Weights of a small image classifier: held-out accuracy 97%.
Rows from block 5 of a small image classifier, named by matrix and row number. Rows with one number belong to one neuron. Each number is 128 + 24 x the weight over its row's rms, rounded and kept within 0 to 255. All counts start at 0. Numbers have three digits each.
After each neuron's rows are labels from the 100 images, of 14848, where the neuron reaches its largest size: "strongest on" is what is common among them. Only what is clearly more common there than usual is listed. The data: simulated grey scan slices of phantoms with and without marks.
# gate: MLP gate (model.blocks.5.mlp.gate.weight, 768x256), inputs 0-63
# fc1: MLP up (model.blocks.5.mlp.fc1.weight, 768x256), inputs 0-63
# fc2: MLP down (model.blocks.5.mlp.fc2.weight, 256x768, transposed), outputs 0-63

gate.611:098123135126079101104125156123146176130175091115143094137140118107128107122150103119099152152095170101156148122171110143120152126111119147136155060165103149149098140146149094139086155100141106
fc1.611:132142097186139078155116130124148101136157151132119147162119099098127115111138142139130125097161147170155142163071109134160097105108108140112095159129152128124130134117105192117161135105098128
fc2.611:132131137102156133150153112099121097160143131114100092125177141110134108116126103163105116167149122106115117106118110115132121132078133108085098084121144054143178131146132135119127136144097120
strongest on: noisy; head; none

gate.563:148125129110120122124074099126127132121109123187130127145146120132130160141163117132143118120139147152161140111148172123147152119148114108119123158105106147161124152135163139171119118122128137
fc1.563:127093106153133095125175146130178152130190138099133128110151114106077158117158144117141149148126141096121104138120118114110117173115135079125146143128152107101126184158124150136093165124125149
fc2.563:139129143143123144119121134146107120085100127104174144108116114131148138164099133124095137106153093122142134159139132122112143133135135143147127108093108127112115148136149113124145177152160102
strongest on: head; crack in bone

gate.528:115154132139083117154138136145119119145125141120122179112125176106108104098126138111180116135131165137170135162071121108144146122120108121135163150100139098123115118150120116178141129106079188
fc1.528:089117125124129143119145081120127112120130121120116164082137153179121118198133164175143093152117136126127167112098138107142142149119136151111112138139105093086173118165152154144170081110114148
fc2.528:141154146163122120146145168145145146140100098104148089138117129120137125159124086129097106150179139108128107114124127116106141125118150150157145107136156103111174105092099121142130116119143137
strongest on: chest; noisy; bright spot

gate.366:085111098143121163122083131095131122158130152096134120157114166105098114140112100164157147132101108117158120120091162112133111162121152107094122092135147147117135194100122134141109148139140184
fc1.366:091126169131110108142110122120120099133088108102148143137156111152128159092146120126089115130175124148125128135153124134118061112138108132139122135155137163142119066135148142147119115113134133
fc2.366:107104086128143137141154138097091138138116132092157148149157131135143141159125087150137126167176079116156117134121115141122136124132079154092150162144117092097104105147114135125112102146115147
strongest on: several spots; side: right half

gate.490:142139128105107184126127121146107100131094119135115160162144130167119124130130135088106128174164119094124134107079164107109114153124114107094157114118172114144141114151128102116156069105120151
fc1.490:198118123131160099108089157092141132136131142160085126101116116099147152132088118152149129134135121142133147128186174159117136117140101090119136126121165163136139142116116135121163141154135095
fc2.490:108144151147142115124143159086119136150108105073132078164137125134137141116136081120097110138105109133129155097103122138138123142149152117134158130116150138116122129155152164145135147112122155
strongest on: belly

gate.700:115109086116111140174168130098112119064131123129124150129145154096158105123132136134145140122117146138134164103118123110128069087103089171095129136121111147137148125179098100137131115100112129
fc1.700:088098125112101149168123104088106132091114164104112151124149146106127141150159162159169109131099147122119149125133138147152087160123107137125151123147105123133105132132084111130059112105127130
fc2.700:168090116134134120095166131116144158114112107140139104129073129116136138115107091141120132116173128135115121158121114146125123111148148116136088111115132140124090134126107152147149108110162131
strongest on: chest

gate.164:168152111163137153123145126145133124145131105108136129090177135149132124156156157144155093118106173149109139141115095130182105119110143126183111147141137082093131123142135157149149144102103149
fc1.164:117133136147159137127123110137112149089143095110160168111126175157146141078151148109146127120112136135110112110167115163155116144140106152109186156121105125126137116128171148119162114118121136
fc2.164:154090130123139179143192195158137109168104122129136149113128139104096140133106096145112136124163131127129142103180118128182116120098163165090140093120133132160134135133118118108129115147104134
strongest on: belly

gate.364:153104185151130171126088126108116060140109103100131142156143127116111081110118135104161128124130119115077157147132101166173113125155134151158172137118144121139179128108124117121112122126117182
fc1.364:114153084142105106152127117118131150165100109162152111138146146144121172080161144121156139133175122127142141130145119070136143122133143142076128161132191134146079109121132083117151156090095110
fc2.364:151139171141118130160093139147077152141149111116079112141121109148114097153109154120118089108137135148076151150151162089128115090118183104167151139132153123134135097118113144104152155125130107
strongest on: bright spot

gate.63:146154124135086156128141139163145141157163132114117118173107115092121137160147128130099134130149113113063105120119122152164132150125164097174164149100125114124136145128128111126134121126120116
fc1.63:129124149137098126143126140128151110081124106127157151141115154148122077149112148084090147142145121132133158131143139135138111118139109127081162150101083139159123139148122094157141082137150105
fc2.63:157148121101114116114131091108170147112119127131126126100071071113115115179143140124074169094127149103107123162147099127117100127115153119109152118106078142144141141136128147112126106120123117
strongest on: side: left half; crack in bone

gate.576:114128132127083148152106121130141125142160100154146180135121143121103109169113132094118154172113162100167163180128113138144136132125068118143136124120140158105172127126121117139148116091124131
fc1.576:121128128144165106167095126118093116122126161132143080102135139143131090061143154160146147103147108146144095168125165115079110108147169079136138106130127090111125148122095108133105162139164161
fc2.576:169111169161144086108124113105110106147130166122100146125065149168121144121145185124153102113153135144120130162098086133128134095156130096144091142133148147098106111102075120135118126130163108
strongest on: dark spot; side: left half

gate.553:110120137162134122122119125111117134138165152080115128107138116134159096142100096145129101135119142116112083085157106153130174070146151134131154144121092133147117167121126130163092126144100127
fc1.553:071118142077135132149130095121122141162113091169123161130138116152135142134104172090106123142106115159138158133131117124139142117105145128121123107120170142099112149138137129095139125082067150
fc2.553:140102132109147185123093120091133148126142117112126109140109145140124141125094075137102167114133132131109100158111137114120143117158163137129140118105115093155136169091118125136145145179080123
strongest on: bright spot; side: left half

gate.120:144138114132087141127139179151132114124106158103130178141104142110117088105120134123158130131135130158135089132134130132145097120119091190154147114102130155123128121148131103154070154104133150
fc1.120:133128120119183141107157101109087173126112124058168161114135154120159169142159125131147101102138131120108158099118112147129111167135164134117065143122142095113125144126111122139123142149101152
fc2.120:121143115127155103155143191125141163093078101159124136126112137126150126136086089132100076136094138096160140119156142139065109119151098126141128109151168118116145152136120137092114108114175127
strongest on: several spots

gate.431:199154136125144140112095149093162116080101130131087127101155119121132127144117159110080121161167114167122140127100127116127109116071111127120106142209138131128116122107157116085106137130129178
fc1.431:138117147180146114129098158103103085135135127091115152152154144138130119132109102122121088141119159103083107097143122101099116145158130121106138165100102143153126117156138095126104124115148097
fc2.431:101097124115087116131133157139137116095148088145101105128122120147147113144121157120118111091118117138131142096145120137110179141103109165141135122071115128105123102106121122158178125103097110
strongest on: side: right half; dark spot

gate.658:143124066113157151105104113156155148137130119107157152117151168130104103148126091136179103133148148077142122171099140133167134163129101139195142165110107070107175134114101110126132123132128157
fc1.658:075092152127165140128117112095157148114167137056117172111110122127115115162109096150118094141137118115121129104125144064135134090132149150131088114159134125132163157126121155161089147167089167
fc2.658:070126133101156087132140108136086128121143111131115129160121134087081167085123153141164138120136131153159148102107114136115124143150115111147137126162123151121100157116120128131160133112129151
strongest on: side: left half; bright spot

gate.421:061128109137134147095114133108136156143102092124159116153151130130108162145125111138113083111117113120161121178063154131130120135118146160153127145127146135136151089109165110139145151137097127
fc1.421:116119122171147138117127143145119137134133107114188154144097118149119103168163091109151098087122108120126097163104105163087139155123131148154121136180150140149149117091122152131152125079126088
fc2.421:114108124099122136118164151188144172104094098137121130077087126154084172074178148145148167133084162155129097107123099165099121132095124113114107149119123155154121126119125153111166124121114103
strongest on: head; none; crack in bone

gate.22:114169167143138116104116154120165086159153131170133132188149116096114105123163112089149105163145125118152129098164138132114121133145125109131104112106116131164156106127128111102140134102098162
fc1.22:131121129105115081159150161157117157126162122118108161086144160113112115131163101111122152112166133153142151125136105148155135134122108112095138078157154110135126125159087147180147108137165100
fc2.22:118079133155135111129120129143139138123179141189077106093153128118106127114086137146107138113147137122113156119172090153139179146166163124125106116090076117135134142104146104129138131124131139
strongest on: head; bright spot; crack in bone

gate.219:139137069095117115095075153137149113127110127151148132112099135134143122112104123158149139151116114136169140095130107145110109122108132160126132145136152133100117136150109111110142126083143107
fc1.219:114109180134122141163148096090112115109148123104080141176114098139124091148180111102095133160126135132098091132144122136130151128105110148143155173111094128129166143141155169143132133116122119
fc2.219:161084129185127128135093113138150131112147115098119122121126152162122111146153157109151119128112113145109138138125121116136101064133149118150098140131132131169154139184091151140142098124107158
strongest on: bright spot; side: right half

gate.662:141093129106158151128098098131144146118065084144132130123113115122099144074105136137135112169122102115142139135110124128098147067150133158169170135106131136127120122133166101101109156117127155
fc1.662:099150093150138161138095097108120138169105118134123095175137152126170156158116106142123101127132141157119152139126153119133124124120141133093114153139118174131106115140142122181159102140162132
fc2.662:081172166074117104159120121157113108158121134145118127113130149165105125137145130131165150117104116145150107147115125138122110126120116120116135147191128116141129122102102118138121130111143100
strongest on: crack in bone; side: right half

gate.79:154132122130138104119113122098152122162128127102082094140122066103119140111145117098136152160128134092113084146133088098123129138055108128154143146165117183101118126140130129097137153162089126
fc1.79:128082155130159130137178121111117077122119127134124140171061136187095109141128090138167117133113109129112115146106127122168148137164151140153145133121156091098118080127115135124122130160157150
fc2.79:166163124105088116133076143137143092105105149181141141103122117123134117103106122099136103147131135070131128131106144150126121146117097123082114141141128144105151167116107156103125129144114098
strongest on: ring; side: left half; chest

gate.283:124158139101132127131130133133155106136113113123115123108177128141122102104116137143133173119124100119111095105095121122151088137141107142133144145118163132121180147096074108139139112104097131
fc1.283:087123114106077164101164110120140121163135160151103128116148169121100125122152122123131140153097149141159109119178107144135116109088121110120167115141145121150124095135169103084156144119129128
fc2.283:146139128082170142133160094200123133159106095110134109060110116139110203121154131141129182134110146154096116140144143123131124116152145126134116133113112124133113100162099106131138129110124120
strongest on: head; several spots

gate.226:123170065156152154154114130114148137119125116169142146115145147143094099098089185112145106166101145151117114173087092124147150095096125129128160148100155108099192138137147116142127124091109114
fc1.226:105162142082086110145124152131128083113105126157112116143133134126166136092161118103122175113132111114053093098108133204132135122097082171107171120112120164138092157146131127152077124144147123
fc2.226:128095156120134121088087133130127120106157112117131126121158126123097139161117083113100155080116105177121161105110161113117134167152175130141135140114124143094150114134120124158126107164105153
strongest on: ring; bright spot

gate.409:154123098165147161123057135085130111141088159118119126151121102130145137146101179133132114169136135145105144106134156078153120113105133167143103125117109159145142140175140154138080147140116113
fc1.409:163102140153104120138147101135119130120160120112142166123061100104115124160121135131120114144126152127091145136128082103111129157148127157114143150165126137117148149105104131150154162117097095
fc2.409:217112104177119132120166134131137162147114137123150095067120122146084086114152157121155106108150150135103121105198119119117111135127114115151088152138129134106145119193187130153161112114140154
strongest on: crack in bone; head; side: right half

gate.56:103115126115164147118110159119133117171124131101109149120108155113067118117096075127133102115124161107122123076122158193129121123076060145165111106118144140146131096112117126092081137151111121
fc1.56:146148125159104143172120124157115134150120090119137107127144152141119116137115125157112140111114133088085089129115062116173092155148117095128119147127113111162140126108128087122170119108170184
fc2.56:097094119161146112113135119131135152163104123070133130106112113132093129160151159150106122140126104147146145103108105154153122158155126177138145172118128103121149136127118088115116118124153127
strongest on: belly; bright spot

gate.193:162126097133141152076113139105126152142134082114130149093109122152103112126159151143139091140147123160159123068113140105123132127099156140135144133095121123117143157144143145131141116120107108
fc1.193:140085089112148111170130095096077163079160129125116138131148137127141114100162160145150135124111137126116161160152082121177129113142102153105149117136092172154102115172095124128109137108119112
fc2.193:139124144102131147112153097143124143100149142118157124081156124120155117125127076080094106110107151125133100182116141115101106139130118116123158127119120153146119108117124126148130131078130122
strongest on: noisy

gate.400:123133132128103110115149115130131138110104134136114141146165115138109134106146123133122138140154105131088117123125098136164102093190105125114137104129144141057116104130177112117098138108101159
fc1.400:125136095110130129152095132118127120124088135132141120137140146165142166112125120148157070150110129152166149101102159118054079143119174146106123141137212117144125111123105160081153143131150120
fc2.400:105141171164094097161116133141129109214079140134171096163113127145132133157105133109099125117142101131147129137124147133115185139119159115153131079085088122144145174123161164122130115140177164
strongest on: belly; none

gate.732:159164133159090134153074084125153121129094084138146132095119168146121142059126134132129115122133146135137104129147111145145139097132134119123184114111135145122113131143145115155129128137113121
fc1.732:137121115140180136116108130163167163128150117123144108135112131156121139167092130153087117137150132111146123165097150106135104119139133101135096127135167120113151133144109151104147162112118084
fc2.732:148161119156113108165139160101110084143101104166120132109120089167133138102103124139133122111138132096149134151128114133115120128151123110159105072115178112141137130129106124111099123108170110
strongest on: side: left half; limb; crack in bone

gate.220:165130152111182152092140112100135099171123163109128110131112101088133113137111108148130146154099092141092095142140166090128148155153086084129117113126135151152168109141129128117095186152083100
fc1.220:149091130132149137155185137125109070131112121127151135125103136181120113124119141141123129103104127153123099162154095140077157119126137131108098120139136087111136092144172111119117127136119090
fc2.220:142128120127136152168081117126147114136104132141123125143138157120139093133141115080121089160086132124135150102104122131141117116157125121108120117102135148131112158153116138130100143132093136
strongest on: limb

gate.607:123148159099119096093136145132155119134125121159097133110180125136102105108145142093119164126140099115161133095124080132130145111151126145122149117102124137085149102114122125121100153121171173
fc1.607:133135097138186089097090135099130139173120154120125128131151110107140142141150115158148099116122130145109088116115206122122091137113147119137117137124146161174152129116134155158127145155101139
fc2.607:094140126111117086096155162092100122145157140124161161125109119157126141146107137126146129143159144137140120109112132155129085125142119168121134121156136143091100118109124111088121148124154138
strongest on: several spots

gate.469:123160164103114142105113160106153135131145111104151150130069107118132124110099146121146123130105141109149124140152170171175166140144121179162112137109079147143149129106154090161118126135113127
fc1.469:146147119120128115134138133155148157118165149133125192117090067072162135124142160133154113149122110165150133112171106147130169144149137118147119139147114162157091130110111087127151150139094118
fc2.469:158113102091127129121133098107134140077152110190126131094161159106112135133110085125141158127074184111140114160125150151146152115152128168084126174140132149121105141112158101151090121172127142
strongest on: dark spot

gate.472:193177111155159142075144139118170119147124123112136129097143113165119101141164138140139111107124109177150084094156132123135113111086165161150127137063103132140158128164124137127178130113140114
fc1.472:149156133166129155103110140149191114143103120135105112075141112148110124148109116143082155151185098146118133090110156102135114163118138130121123149125178111121158173157069158157145101148147113
fc2.472:100104138154132136120160182096109093124165121160132136145127121126134150103128155109106104121139116140109120146143142142136143095134134132121073116148105129119159104144135107139149115139203142
strongest on: none; belly

gate.64:168124124154146163124134168112111149140121125116113133094152150120097145158069155153129125130112142136142127148119104134136153104096101124165132144131130145135164105127082087169112157170111120
fc1.64:128104174171115145166129195119113102157142117111119139124125135107105147097141122132135142111170087147112112153155110145102053139117104076156118126104153159138117124142114122145094148173146186
fc2.64:142152176125152120111106115129120131174151124161120131105143149177117108117136158107128116132151160149140145168108101071144123079132191122154094109096154127130147110113120089123087128144139126
strongest on: several spots; side: right half

gate.501:136135091152133115109072117133160150128150149073116116077144124129129138149119137150154115140112120084119155106122146136154113138141135136168104110100153129144188130131092102127169123110117148
fc1.501:123138123088143092110107112078169171111140174074139122104115103100141154118135146130104117132079110109133163096123176113178119141145168075132104078144111146173130127126135098143092187146148145
fc2.501:168125127116116103136121097183119127126154136124156136133118149067120116125131192142131142094116134164127136094109125123142140136085147112143158144104102168136100145158089123111169127097111160
strongest on: bright spot

gate.757:161156092113124150081130130150116173114141084118146113077118116108138152117117150103131134151105136154154145114146094091173145145129130115131149131115132094131126157104188103134142127126116150
fc1.757:198106100112133106098135176096150147130168114107108124149096146098132138112157118077156118123130121120144127099128104128158112151146105156142164115107130115112114143091137117122131126158093152
fc2.757:108142153114130111118093105115072121121147120090157102162194155113186124164158085124114140141111093117129131147166156105116161118124143153106154140109138146098136110100111093150145120096105132
strongest on: limb; ring; dark spot

gate.133:129100125181116137140105166144117141119096143162193086124113152136138143110109168165084135121110113118119152176127138132102126141132134135139096154093097151149129136163118103126125113109189107
fc1.133:131120136143105120150136157140140136097114136132165128107133122125149120079120147153068135125092096154144144135138124120134110146125137156146115158099113180152113131152146119143137119134161103
fc2.133:121142110094124116109129101172128152064152125141109169101168125114122103083124163132143174072149127135147138146137150121123138169105103112096133147149123162168106134145113123125146125114151102
strongest on: noisy

gate.371:121103120149121108121118166103122108074095103120121141103168132126117158122086141139128132129154117156119115123109134088152104081153130164119145146121141128094105138109145095117109133141104132
fc1.371:139137097117141124171132112125100153156146129147098146121094196120092093120146089080149138116132130084110138160129079119130159130115109150134177132130086160122124065149104138157098150130131152
fc2.371:121138135137145175136125133109108119147146113146076112121111088122106122110104137166133117104121083165128186112138076086143121168110136110167077108106092135156140120129158154146173133121111141
strongest on: dark spot; belly

gate.90:152135142118181105128127149120145134173107111138135109155148104129121094077136089105188116135132083164145133123145144120105150123134126096137161152141088161155135087169139120170099133100099148
fc1.90:142120088127096121146114098141133152144110147135133157106169128123147082117128137133107141129135101154160136125130129141083150134102112153158173152158107164122140111128077147146120114141107107
fc2.90:131090122100111129120130142158110129154166116118117128140184122123111149064146119109162132106135133129089132127111132122160109107144170128130092120123141164114149110101130099125100146138110160
strongest on: several spots; side: right half

gate.335:143131136129088113135109127118136108104135154110136071103110155147140111130105146156115106125138153097138128160132110104122131149159130134141130096144176144157139144124139120155114151098096095
fc1.335:101113146116107137096109095060075107152095118168148119127156141123132162117172171171156115140082144150120136125104131124108123137144165157141152113142170116122139093067157085104122137131138120
fc2.335:110118105130167119126141138092131121076103155116139117149134108099133148126136114109126075159096146101134150083114121149145121158124104154112153159146140077141139206101134125121110143100109118
strongest on: chest; ring; bright spot

gate.198:161094148163168147095126121134145110139177144137086139127116160144102133134086121113171114109175173110106134168141121135143156145166106084100131123125137071132153142145062102114125122099124183
fc1.198:093131121119161133120160127089168159135149142113121131137161152062091119136130118123112188122127131115131107132120113116165107149133114119134099072125112123146098153086145116139047172137133147
fc2.198:142116116119115122116158135111174104096115128111125128155116108113101116183089169114114154086140058154129123116114097137109185143130129138120134134105080195160112156141122139133128105164108126
strongest on: chest; ring

gate.18:157152166142109113137123125147139134110113120114121166148106112164119120107137152106099093161142133100121142123187140169137159139120123123115161182098160111122116142126133134149107137095109118
fc1.18:138127175137120098127139149119162133117149142110115162140157104144105112173166161079117120149105108104071137119130117131132129165085121157136125152132142118098116145109124113125088157078099108
fc2.18:144104114153122103088076113110119117116142128124144126151153104138135094089153189120195121128169143126137126176129134103143107116117141114135115176129118152145148136154170128172131103105123148
strongest on: crack in bone

gate.645:107131126110082152117066142109115186131119124115164134145138141079144157116152147103113130118153125079121160112133135165141115145080086187125112147101097145150137156087144103147104126116117152
fc1.645:149104137122129164167152140126084114132129139122081174137147122115172094154112111183136130131093149185139141135108089124154143181127121106131125116087126137084122128142093145173144100146156149
fc2.645:154129121124117120185127116119129067133094130157183143119107114148133127116144139108115093161144159103139124129162165151150145104121110147116139129131156109115166140113181164137117165130155114
strongest on: chest; ring; bright spot

gate.294:163104171109118097055145160152139100131159141154111156125107134124112095131123091105158124159106138104119144115177128144106155125172144106145120130128144144114115100176114126113130145137074071
fc1.294:141108138112117148117123145137107135135118116123157185075134152115173095103121110155141125151068115174141099117099139118075131127176160111167132097170088128136129114161115118109151157120127124
fc2.294:099174109113104133169108155139146144144132170155134110172131147124096138134147135100114092137118127153162157109107176131123077164146124145131133157163170101105118133116118113132103148120110088
strongest on: head; crack in bone; none

gate.281:151107114108102094119127132117128103164185177105141075142179174054113133149129099152169154146112175065100180117126131126141102156128111125118118118086158135119166172143095130146100141146130114
fc1.281:142155128124133143062128118153179131149131131095131109095110066128117176098079169100159112133106132084160152145125185101144137129155120083116094144146157154127145116112143125089132133120085141
fc2.281:146141133166138144113124079156142111131156088135108151143155134123130158127112155151190133111101111130115168126121095086148155122092171094153100172113145169157121115110086109145154120129101143
strongest on: several spots; side: left half; chest

gate.117:160110141124147127093130164152118125153107119130096157110123100120109119104116123099139134130103157108111120128100107149145102140126105087137158153106135149091201166107100170158117113131071118
fc1.117:099119107108149113098131161116132146117130129121162134115083130133145143132132161098099132137147162129149189110124154095115137183149083103090096086140183128136120159081171095116131115105113127
fc2.117:129133141135105133126109165144102108125130121130099130106126126159110125152118129118120157085153133144146141155147084100083125108145174118167127116105139132116150099091108088117153179132125144
strongest on: bright spot; side: left half; head

gate.0:149105117137129146139125156112133161104120117114121112083152099102165132080141161123077134115138144137090085118117111127155130103084081131150125117178121143102129145105116123170103116126063157
fc1.0:119121101131135122118127166137148157126136131134134097095176127101188152114115144097101120152156095127134096137109137131113155087078114079106131105082137136107128160123143120131133127150087134
fc2.0:124106157120130159108164124152103180123133125102135146126132152136126111176153165117097159119128136148123145110106123149154146156120163148121131139090118128119115126119164118141134142138103142
strongest on: ring; chest

gate.177:135112151103151139092127132114129129175150111155081160158095145127123145085172182115146139147135140146143077101139129162119183138138134156149144142122111102117156133137161134161102108118152128
fc1.177:116156125140172103188122115167136127095164137129098121174121121135132118100144105066146152128121121142107124109162134133134102122151113139108147144161070159134084141151124117138119126171135160
fc2.177:141122119095121151107088148095108127098114107141152151118123130107086126165119122104123113134109138130128139128123135134195172076129099124110148101149115133132120142123112118122096104146108168
strongest on: belly; dark spot

gate.683:143090175113151139146118132137127102133113129148092116119155125106090166154136159123110128192134135122097099163122107139106097122119102121131112161099140120139149142131124133184106147130126173
fc1.683:175118121126179129128099095130105143126072128121104151107122117181140102144094119155128135130126129090138133097168133139174130115149130145127195112120122135139163120120096169132129088127142108
fc2.683:110102118122117142154098169136150109112059132164142151089121140148146166103178126116161138163141146087145095137129110179108151121154080157126130113139114123156150162132141147158105116155148107
strongest on: chest; bright spot; ring

gate.625:143130124145143104106126182129122131154178118082124141133106151100138124104105097156130117145119086156164170149110128155096164133114113123131146113121156082130151189158108116125144129124116126
fc1.625:113135144113137127110105137150120125155132124148146167129170121151153142118118098102097104111108121120145093130127098119091109091111116132137088157093163143119144099146173127135120156132165111
fc2.625:142123137130138134109116115142105141122111128136125142104144094155090085098139163131100089127148148177077090091140128171101139131101111129105136139083147114147088192155122150125124144149119083
strongest on: side: right half; ring; belly

gate.269:170179110152139163121105120142170143109060109148109139059182116160102162108111145135105159138110100138121143108056117116158118109124116152086147125129146137158154104146109128167150133113146108
fc1.269:171143124136153116086128107127184152119116135112150100131171124133092133115107136133142038133140155106135122115104164147102092119116160160154139159121137149134127111121123133093123163108133172
fc2.269:093154121119105109128141124109087096131137152122112129117129099143107170137132135093129126111127112104106149080153103141131094110141139154096087082126145136155126121122098119167084098135183139
strongest on: crack in bone; limb

gate.636:141164113137110115148132134133161152115137137176146136112111129141120048106146107116157119155138136107127097113120119131122134126117136161134150146110074095148168149125132099060103141090136129
fc1.636:135150186131117147147118133109151113139080132122097135133107138132130128137145145104133106143075117070128128112092157131126111148155129105156156177129130105134150140063141061089137131108113165
fc2.636:121115095123138131121135108105176110112096137144131169103073094191125096118108131171153117139085101166160064162131109136114118116151115150118122121160146121172097139113111125170127085153145152
strongest on: crack in bone; head

gate.334:106159118133156141136128088131148179163138086156191111187135122152119095151090151136120115131116135121163118136107124151135130125129143139138096136076114116125161133126118139148165122110169122
fc1.334:114141112147132121159152121117163153168140087127127098157106160120119138127145117157152112126128169139139126121132045144173165104121116164120106121118135135145095088101153139145148171123121114
fc2.334:129122124121119098112157096175133141136110080119167135103153115105124162109116111150128185122075158161132128141113143119097114126142107124105172122137115133112114131108138135140172149120126142
strongest on: noisy

gate.123:147112132084181116079104090102132144165131111134156123130115152103117094082113126151124136143097134117145137077121112049169132160173160182150109109114126124142161099100144050117087172110080146
fc1.123:122102157131116141124130082084113092098085126189142137086101143155087135145134173114127097150091089125102106145139157115082140074169191127121134121113130150127172103160153119103145119112123111
fc2.123:176173108116173094121150087137148124126079096145142133185113116088107147174133159165124125138118101158108151128107129076093141135130145106156172138128147096127149126152104122116144134103083148
strongest on: side: left half; ring

gate.365:094151083160079138143121098142111123090148131094142128100122109098150129096125146169151107108110097159161155117129121123132129102117140164135125144140101140124130146165119114112164077111129145
fc1.365:075100131092108143174129091126118093154105108124152116163095193193123129144121137126095102142110117131140124137113143148145136153164112073138111142159078131103118112169115081138126104112196122
fc2.365:149117138134100128134117148122091097145120128126126129118109142158121129101150101110149094141146095139143119155151159125123160111151135147124113121141136124094129112136129138111132088093143102
strongest on: noisy